A small image classifier, trained from scratch: depths [4, 7, 4].
Rows from block 6 of a small image classifier, named by matrix and row number. Rows with one number belong to one channel. Each number is 50 + 10 x the weight over its row's rms, rounded and kept within 0 to 99. All counts start at 0. After the name is the row's rms in percent of the matrix's.
After each channel's rows are labels from the 100 images, of 14976, where the channel reaches its highest value: "top examples" is what is common among them. Only what is clearly more common there than usual is listed. The data: streak pictures of flow and ridge fields. In brackets: how many of the 100.
# convs1: grouped (5 groups) 3x3 conv (model.blocks.6.convs.1.weight, 160x32x3x3, standardized in use, each kernel summed), inputs within the group 0-31
# convs2: expand pointwise conv (model.blocks.6.convs.2.weight, 160x160x1x1, standardized in use, transposed), outputs 0-53

convs1.132 045:47 50 56 36 55 52 51 73 57 72 67 63 58 43 55 57 42 41 45 53 52 50 45 67 35 49 67 53 54 47 43 39
convs2.132 110:41 59 73 58 62 55 64 42 56 55 61 50 78 53 57 45 70 56 50 67 52 30 50 50 52 47 42 55 54 38 60 47 47 58 35 49 66 47 49 46 46 48 48 49 45 42 54 52 53 48 33 45 43 61
top examples: parallel (42); source (36)

convs1.82 184:57 60 58 55 55 60 53 25 45 25 55 61 48 55 58 59 47 48 53 58 54 54 53 40 32 54 29 54 53 58 46 40
convs2.82 091:38 55 56 43 38 35 41 43 36 41 53 45 59 54 41 67 46 41 54 34 32 59 56 37 59 59 58 59 60 65 52 56 53 41 38 48 50 60 50 66 50 46 33 46 45 45 44 66 31 52 58 65 69 31
top examples: whorl (55)

convs1.131 045:52 56 55 43 59 54 58 56 53 51 62 58 57 54 36 61 58 44 79 60 53 57 35 59 28 60 58 37 45 55 54 55
convs2.131 108:47 43 43 55 54 49 58 57 65 65 45 51 54 53 58 46 39 54 45 49 33 46 45 67 25 44 61 57 65 42 53 38 59 59 42 76 40 40 44 39 53 49 66 41 56 56 59 47 57 62 39 62 51 59
top examples: turbulent (52); parallel (34)

convs1.73 053:48 55 51 57 45 52 37 33 52 44 54 52 51 48 51 46 42 60 69 57 70 59 54 46 31 67 32 60 61 55 38 59
convs2.73 106:35 38 46 67 55 66 57 57 65 38 41 58 37 61 59 64 44 42 42 55 64 44 54 69 49 56 37 52 57 50 63 54 43 55 43 58 51 48 59 52 30 43 33 42 29 57 60 49 49 42 34 43 41 59
top examples: pair of whorls (48)

convs1.10 078:37 43 52 38 47 40 41 45 66 39 44 43 49 50 40 60 42 53 39 46 64 64 41 51 34 75 39 55 55 63 40 53
convs2.10 110:49 57 48 50 59 53 30 62 59 61 50 58 40 79 62 54 42 52 44 51 56 41 40 68 38 42 59 43 50 43 44 48 48 53 39 55 37 38 50 36 38 72 60 46 72 50 60 65 58 63 62 66 64 53
top examples: turbulent (50); waves (30)

convs1.45 159:52 63 52 55 45 46 56 56 65 55 54 45 47 59 52 27 28 55 49 47 41 66 43 50 64 51 45 48 46 59 29 67
convs2.45 071:78 72 64 34 49 53 29 48 56 49 61 51 51 54 50 37 57 55 53 61 44 50 32 44 58 37 56 38 50 47 56 48 32 51 36 51 50 43 56 45 79 58 40 60 39 49 63 56 58 51 47 51 42 50
top examples: parallel (100)

convs1.109 097:35 59 40 55 52 58 47 54 50 42 44 41 48 52 45 70 39 45 47 64 49 69 33 41 50 55 51 31 44 64 33 43
convs2.109 077:54 74 46 70 46 63 67 34 51 45 44 51 57 32 33 44 51 51 55 42 56 51 45 54 40 48 26 24 46 47 52 48 46 46 59 59 46 60 40 45 63 42 35 52 33 62 47 48 43 47 53 52 41 32
top examples: loop (49)

convs1.63 042:49 37 54 57 49 56 54 34 46 33 46 63 70 39 44 40 42 56 62 59 50 36 75 51 45 53 48 58 54 62 51 43
convs2.63 081:41 58 42 47 46 61 51 59 48 50 43 45 52 52 55 41 41 56 63 35 39 52 48 36 71 48 57 57 66 44 58 50 56 28 76 61 38 30 57 45 39 47 49 53 50 80 35 39 52 56 34 42 40 48
top examples: pair of whorls (39); turbulent (25)

convs1.98 112:48 54 29 48 43 49 48 53 45 50 42 54 69 37 46 74 58 52 66 57 37 46 47 42 50 46 47 39 70 44 59 38
convs2.98 075:43 56 69 58 72 53 45 68 58 51 68 74 73 63 70 40 70 58 43 75 46 58 48 45 52 48 63 59 40 43 51 60 47 54 40 44 48 55 56 43 46 68 56 72 54 50 66 39 47 62 51 58 44 59
top examples: source (60)

convs1.55 082:59 60 54 56 45 38 65 54 78 52 59 39 40 62 55 42 36 50 50 40 35 58 43 52 62 56 45 49 40 51 34 54
convs2.55 099:62 64 42 48 58 52 51 46 55 56 48 55 45 42 51 54 36 43 77 54 32 49 47 57 57 43 80 59 70 41 71 42 61 43 42 62 65 50 61 31 68 45 65 48 47 61 59 30 47 52 45 53 56 59
top examples: parallel (42); waves (36)

convs1.24 070:54 62 53 38 44 54 54 42 40 60 41 63 49 40 45 65 44 62 37 53 47 58 35 33 33 57 38 55 50 45 40 69
convs2.24 097:44 32 77 39 69 49 61 54 55 47 68 58 67 57 52 35 74 49 50 65 56 59 58 33 52 51 53 64 32 54 58 47 62 71 59 51 57 47 38 53 46 53 56 42 59 50 56 49 62 53 48 64 37 58
top examples: pair of whorls (54); waves (29)

convs1.77 193:58 56 58 59 59 56 59 29 45 40 57 54 44 59 59 55 40 50 51 47 51 59 60 39 26 51 27 59 58 59 36 45
convs2.77 119:49 63 40 48 32 39 38 36 26 47 50 35 55 48 44 58 47 45 53 49 43 57 43 41 63 63 46 59 48 67 51 54 48 40 46 48 50 57 43 60 52 47 39 46 54 35 39 58 36 48 65 59 64 32
top examples: whorl (39); parallel (31)

convs1.5 189:48 56 58 27 54 55 56 50 59 49 55 52 51 52 35 64 51 57 28 49 60 59 25 48 51 62 45 55 52 57 32 53
convs2.5 099:50 49 49 44 45 54 51 49 52 52 53 45 60 54 63 59 51 48 36 52 55 58 25 47 47 56 38 47 47 46 42 54 32 48 37 45 40 47 42 50 50 61 46 52 52 26 36 76 51 55 56 37 63 50
top examples: parallel (100)

convs1.88 182:57 60 57 56 56 58 52 23 43 30 55 60 45 59 58 56 47 50 52 56 53 58 54 43 27 53 30 56 58 57 43 48
convs2.88 104:41 52 39 50 36 39 36 33 32 41 49 43 53 48 36 67 51 36 47 44 41 59 46 42 65 62 45 69 47 64 46 52 43 52 46 46 51 57 43 60 42 47 38 46 45 29 42 70 25 46 62 62 71 28
top examples: whorl (57)

convs1.151 106:43 36 56 25 61 57 61 63 53 63 64 59 41 42 59 56 37 46 51 46 37 41 39 60 45 62 53 59 60 43 51 53
convs2.151 099:52 37 35 47 44 62 76 58 55 43 36 61 54 48 43 43 34 69 61 63 36 49 52 53 56 50 55 48 64 57 72 60 73 64 46 60 79 56 47 47 63 51 50 65 45 54 58 51 57 53 39 48 57 51
top examples: turbulent (68)

convs1.113 048:44 51 45 52 45 56 49 47 31 47 45 39 47 57 49 62 48 48 30 64 50 51 28 26 49 46 25 45 52 53 56 52
convs2.113 084:45 66 45 51 43 47 55 28 41 42 44 47 42 45 37 68 43 60 42 41 44 61 47 80 30 47 52 64 63 54 48 51 39 30 47 73 41 61 36 51 50 33 31 31 36 39 60 58 33 47 48 57 54 43
top examples: whorl (56); pair of whorls (36)

convs1.12 133:57 49 45 55 48 47 44 51 38 57 54 57 45 43 57 23 49 48 60 52 37 35 54 56 65 22 63 46 51 44 55 40
convs2.12 080:46 42 46 35 46 40 57 47 45 39 43 46 34 44 44 39 37 58 60 39 41 47 60 56 54 35 60 44 26 60 37 55 53 49 50 41 38 67 53 59 56 45 59 58 57 60 50 41 53 48 38 57 51 50
top examples: loop (42)

convs1.17 076:41 42 51 38 55 37 57 49 61 49 42 45 55 65 47 67 49 58 39 75 57 47 45 50 34 62 45 61 58 53 31 54
convs2.17 110:46 55 77 74 78 56 56 59 58 60 71 60 57 68 75 51 62 51 51 47 59 53 29 51 38 50 45 47 57 44 47 53 54 66 44 48 62 37 47 46 46 57 58 60 68 49 50 54 61 62 62 65 58 60
top examples: waves (88)

convs1.94 109:52 72 65 55 53 46 42 49 42 40 38 47 39 53 42 55 48 51 58 61 57 43 38 38 54 78 54 49 44 64 50 34
convs2.94 079:49 55 56 60 65 59 48 58 66 42 48 73 47 46 50 67 49 50 48 60 53 53 40 61 40 60 31 43 41 47 45 54 39 61 48 56 56 46 53 49 54 49 33 57 36 52 61 41 46 46 46 44 65 47
top examples: pair of whorls (31); whorl (25)

convs1.114 074:31 55 47 47 36 52 47 57 58 40 37 39 54 43 45 68 54 37 58 70 34 52 49 36 48 51 49 41 61 46 32 47
convs2.114 075:56 62 56 66 52 54 59 43 48 44 50 57 72 49 57 47 43 62 65 62 44 41 56 36 64 60 43 32 59 45 65 57 42 44 31 50 54 51 40 39 61 40 44 66 38 59 60 42 45 41 49 48 41 42
top examples: loop (82)

convs1.72 199:60 56 59 58 58 59 59 28 46 37 58 57 46 58 59 55 43 51 52 49 54 57 60 41 25 51 29 60 58 58 39 43
convs2.72 121:44 55 48 52 37 39 36 46 25 43 49 37 50 51 44 60 48 47 51 49 36 67 43 40 56 62 47 53 47 73 45 50 43 43 57 53 45 55 45 61 45 50 39 52 48 34 32 59 40 55 63 53 57 36
top examples: whorl (32)

convs1.112 111:37 63 34 60 51 48 61 58 49 44 30 50 54 54 36 58 55 28 42 57 40 50 42 53 35 53 66 52 50 39 37 59
convs2.112 078:58 60 48 61 44 52 60 53 42 36 54 50 58 45 37 37 57 54 53 45 45 33 57 46 49 51 42 60 46 46 44 55 39 51 54 52 37 55 45 50 58 37 37 56 36 57 36 48 34 30 48 60 40 42
top examples: loop (52); delta (37)

convs1.70 109:55 53 56 48 60 55 60 33 51 39 49 43 36 57 52 56 54 54 56 43 55 55 58 33 27 56 27 55 61 50 31 53
convs2.70 082:28 40 59 63 42 54 57 30 41 50 60 37 68 44 52 56 65 42 37 44 30 50 54 45 56 60 32 51 49 62 51 43 48 56 53 44 50 40 37 58 45 31 30 51 39 40 39 56 44 39 44 63 50 40
top examples: whorl (29)

convs1.134 049:60 51 53 51 55 50 61 28 55 55 46 47 62 58 45 51 64 54 27 61 70 61 61 54 57 58 58 46 37 67 52 52
convs2.134 091:41 38 40 43 48 65 56 49 58 60 41 45 41 46 52 30 50 48 38 66 65 43 59 48 44 40 57 36 63 43 62 42 42 50 43 73 33 33 48 45 41 50 46 41 47 49 50 37 61 57 39 34 24 65
top examples: pair of whorls (50)

convs1.75 054:52 69 57 57 51 55 37 37 54 33 60 47 51 51 46 59 55 53 48 71 61 44 44 43 33 54 30 37 36 57 49 52
convs2.75 091:39 43 54 51 60 52 64 41 63 50 48 50 50 32 40 52 45 40 62 48 42 39 58 51 62 45 49 63 74 47 72 48 66 43 48 64 52 43 52 43 35 33 58 41 40 65 51 29 59 55 18 45 45 67
top examples: pair of whorls (30); waves (30)

convs1.120 102:55 54 16 49 53 35 53 30 58 47 53 44 40 50 53 57 59 43 58 42 59 34 47 56 51 44 57 59 40 41 53 58
convs2.120 088:54 32 34 47 34 54 62 34 50 25 38 47 62 32 31 46 50 48 70 39 41 42 70 44 50 45 32 52 57 45 60 47 60 47 43 52 56 48 59 32 51 26 36 52 30 62 49 32 41 29 48 45 39 43
top examples: waves (78)

convs1.62 084:53 42 44 33 53 56 43 40 49 41 38 70 52 35 49 61 65 37 63 49 54 48 62 47 38 57 54 54 37 42 64 35
convs2.62 090:31 34 51 50 57 50 49 63 64 42 51 60 23 48 48 51 47 63 53 46 50 61 60 45 71 41 53 49 50 73 42 65 35 51 51 49 53 52 59 65 25 64 65 58 51 56 61 45 57 58 55 45 40 58
top examples: turbulent (82)

convs1.119 099:47 63 37 61 45 62 51 56 66 36 37 47 46 56 43 62 58 40 59 74 45 58 42 41 47 65 53 43 55 57 38 58
convs2.119 074:55 65 45 70 47 48 61 37 45 46 52 55 54 40 41 40 56 57 44 39 29 46 51 54 40 50 38 62 62 49 47 56 54 52 62 61 41 55 41 51 67 36 27 39 36 62 46 50 37 42 47 53 38 45
top examples: pair of whorls (73)

convs1.43 163:61 58 64 63 47 47 63 60 52 57 59 44 50 57 58 27 28 59 47 44 40 55 50 61 55 47 39 48 48 61 31 55
convs2.43 092:87 72 53 34 47 48 39 49 37 43 57 42 40 55 51 43 44 49 44 36 48 45 52 55 41 51 47 49 41 45 44 48 37 38 39 49 34 51 34 53 75 57 54 50 49 47 45 56 49 55 65 47 48 37
top examples: parallel (94)

convs1.13 056:64 44 51 46 50 39 37 61 47 44 44 37 63 59 36 45 64 39 36 30 54 53 33 48 61 53 51 50 60 58 34 57
convs2.13 113:56 64 39 49 41 53 68 50 49 41 43 54 48 34 29 27 48 43 44 29 35 52 57 54 34 47 44 54 61 54 34 58 51 46 74 61 49 47 67 68 58 34 49 49 36 65 57 26 37 35 46 41 37 53
top examples: waves (37); pair of whorls (32)